A small image classifier, trained from scratch.
Model: 10.5M parameters, 40-pixel images, arch convformer, norm layernorm, activation silu, num experts 4, patch size [2, 2], widths [96, 192, 384].
Training: soap at rate 0.0018, 5400 steps, held-out accuracy 99%.
Data: trained on rosettes with rotational symmetry, 97500 training examples.
Rows from block 9 of a small image classifier, named by matrix and row number. Rows with one number within an expert belong to one neuron, the router's apart. Each number is 128 + 24 x the weight over its row's rms, rounded and kept within 0 to 255. All counts start at 0. Numbers have three digits each.
Before each expert's rows are labels from the 100 images, of 14976, where the router gives the expert most weight on average: "strongest on" is what is common among them; "peak at" is the part of the image that holds the peak. Only what is clearly more common there than usual is listed. The data: rosettes with rotational symmetry.
# router: router (model.blocks.9.mlp.router.weight, 4x192, trained with AdamW), inputs 96-191
# up: expert up (model.blocks.9.mlp.up, 4x96x192), inputs 96-191
# down: expert down (model.blocks.9.mlp.down, 4x192x96, transposed), outputs 96-191

# expert 2
strongest on: five-fold; four-fold
peak at: middle left
router.2:151169084097121147066139124168160137119170115136135121167140149153144141130153114155096161150078102143146113139111166126122165120094163066137118134147124132157086153126172133115152101119157149132166137093108173095106156103101127083142162117136112180124159097131099099138127163096148131129
up.0:128128128128128128073128128128112128124128166175093128128128128128128128128043128128128128128111128128128128135138128128128128128128183079128128168128139128128065085152128120123128128128128128128128128128128128128128128049126113128103033128162128128128128128128128128183128128174166128128
down.0:098128128128158128128128128128183153128170128195211128192128128128128128128128128108165128128128212128128192128128140128183128128117075167128128040128111120072128161143128128128128128128128125142150128100128128128128128128103128128137112128128128128128128128128128107128128128128128128190
up.1:197128128128128128128166168128128128128152091128196128194188134128128028128128128128128101118128128128128128128128128128128128172128128071128128128128128191128128038128128128128128128042128128128128128132128128128128128128128128075190128066100128128128128128128128128128148128128126128121
down.1:128128176152128100128102051128128129154195101128128128128131128128128128128128128128201128128129128128169128181128176128132128128128128128128128176128094128069128128128128128128128128128080128164128128110128196128128008128059128128128128128144128121128128128128128128128167148128150128128
up.2:181128103128128128128128128128128128105119128075128161128128178128150128128128075128117068187112128174086089128177128128117128128128128154128090156159128128196162128180114128128128128128128128128128128128128128045128128128128128128128128153128128128157151128128128128128128123128128080128
down.2:099187128128128128128128128128128108153128128128101128182128128128153128214128128159128069069073085128128128128136128128128128128136128153128128128122064128128128141086128093128128128128128068174128128169128128128100128128128128128128128128128128128128128080080128183128128126128128118128
up.3:128128102128128128128078128128128151059128059128128128163128128091128128097128085128128128128065128128102128128128128128128128128166128073167128128128128090128128209128128128092128128128128178101128128077128134128128193128128128155128166128128128128128128096128128128147128128128128128128
down.3:128128128128128128172128128171197128075053128152110128128128128128145128128173131128097084128128128094105160128128128072128128128104128107128128146128128128182045166128128128128128128060128174128158128128128128128128096128171128128116128128138140128128128194170133128128128123128128102128

# expert 1
strongest on: off centre; dark
peak at: bottom right
router.1:140148125122123102108097138140116172115163064132129118142098167138164115143128102163146074084150104097102119146163120099121161128169138079093101137170103116156150153135137106166099152162168111115166135112142135117106150119090125168102108152109098140122140126079119101107121142160158115106
up.0:128131178128158123128128128149128128039128123099128128128128128119089128146128128128128128128228128128128128128128128128128128128128148128095128128128183128122193128213128130128065096110128128128164162107087124128128128153128128128173128136128128128128191128128128128128128128128100084158
down.0:128171128165128180110128128128128162128128152128053128128107105088128093128128081128128128128128128111128128128128175182163128128064143128128083128128055128126139128128153128161205128128128205190128128128184173128128151178128128128156128128086128080128100128128128128128128087093128128128
up.1:128128128128177139128128128093128128161128128167128128108128031131159128158128128128128093128196128163128128128128128128128128135128128128212128128128166128128128132128128128128128128128128128128128128078128064208128128128128128170128195118128128128199128113128097171148191128128066128128
down.1:128128128128128128128128128128128128128128128088128053128103128128128128117128160128203128128163128128128128128128128128128128128128128128128174186025128128128097128128177128128128128128128111128128146128203128128115079128128128128128128128128128128128128164128142122136128128128128128156
up.2:050080074128128128128128091165128128128128128112128128128128089128114103145128128128128095100128128128128128165165128121128165173128128195128128128128128128128128128112128128165128128128128128128128128117174068128128128158128128128089128128128128128128100128130078118128128109104183128128
down.2:128128128128128057157128128128128128128072150128151128128128139213128128128128128168128128128128128068166128070128178128158128128128147128178128128128098128151128128128128128077151128128128128128131128128152128128128128147128132128128128108128128128128128128128045128128128170128128134128
up.3:128176158128069128128128133128131128080128128128128128128121128128128128128128128128128128128128128214128128128031157128177128128073128128102128128128042186131128128128158128128128129128128128112128090128128163179128128091128128128128128128128163128128171163164128098128083128128192128128
down.3:128128128128128097128128116128128128128128128197096128128128128128128128139128128128128128128128128128107128142128128128128076128152128128128178108128128134128128128128128134089128130094128128128128128191128128128128190128128111128128092128128128128128128121128128224128128128097063157043

# expert 3
strongest on: ten-fold; nine-fold
peak at: middle left
router.3:094094154141114087182100152073152110117136133139156128123142142128092101116168124122144132117139115124162146132108111119132153113144142183165183163136135134119146116097143104147113139144128090137141146146108119156112129192136112156125088104107098088146105120129155117108145158108087148137
up.0:128150128128128128043128128128177128128128128128128128128166099128128128073128140128117128135128128128128128128128128128128128128128128167128053128128086200128128128128120128071128128128128176128128128176128161128128128128121128124128128128187057151128128176128128128029128128128128128128
down.0:148128176128138158084128128128128135128128128080017128128128172128128128195097128128128128128128073202128069128128128146152128128128128128082128136159128128128128128128128128128128128099128128128012128128128128128128128128121120166158128128128110128128128061161128128128108128165128099197
up.1:092128128128114193128080142128128128125067128128088128128163128128082128128128128128128158128172188128128128128141128152129128143128128125128128128128128128128128102128112128188128128110128128128128128128128128128128128128106112122128107128196128128117068128108172127128062128128069098112
down.1:128087128108116128128128128116140072128128128128128128128128128128120128128128128128128128128128128128128128098128128128128128128128128189128128192098128128155198128128127128128128099128128128106128128128128128174128128160128128085232128128074128128138128115169128075170128128128128128128
up.2:121087157128128115155124128097128128128128191070128128128128093128131130163181128128128128128169165128128156128122128128103128128128128128128128128128128128189128128128128128128128128128074128128110128128128128128144128128121128128170128217128128174128128097128128188071128128128213139128
down.2:128128128089109128128128128159128128128128128191128128008128128128128128128101128128128128149128128128128128128128128135128128077145128173117128128128128158128128076069082128128184128086128184138128144128128117128130128143107142128128157100128145095128128128169094128163128093128128128071
up.3:128083175128128128128128101128128128131128131095185128077128128128128128171128128128128128128128128128166128128128147108128128128092128128128128095128176070128128128128091098128093181075128128128128128089128128204128128128082128128072128172181114043110126148128128128128151156128128128128
down.3:175128128128128187128110128128128137128128128128128128128128128128128135128128128173128128123128128128128128128137128128128128128058128128119082091128128178128128167128128175092143072128128128128169174213136128110128128128128128202128112115128128128128128084128126128112119128128175128128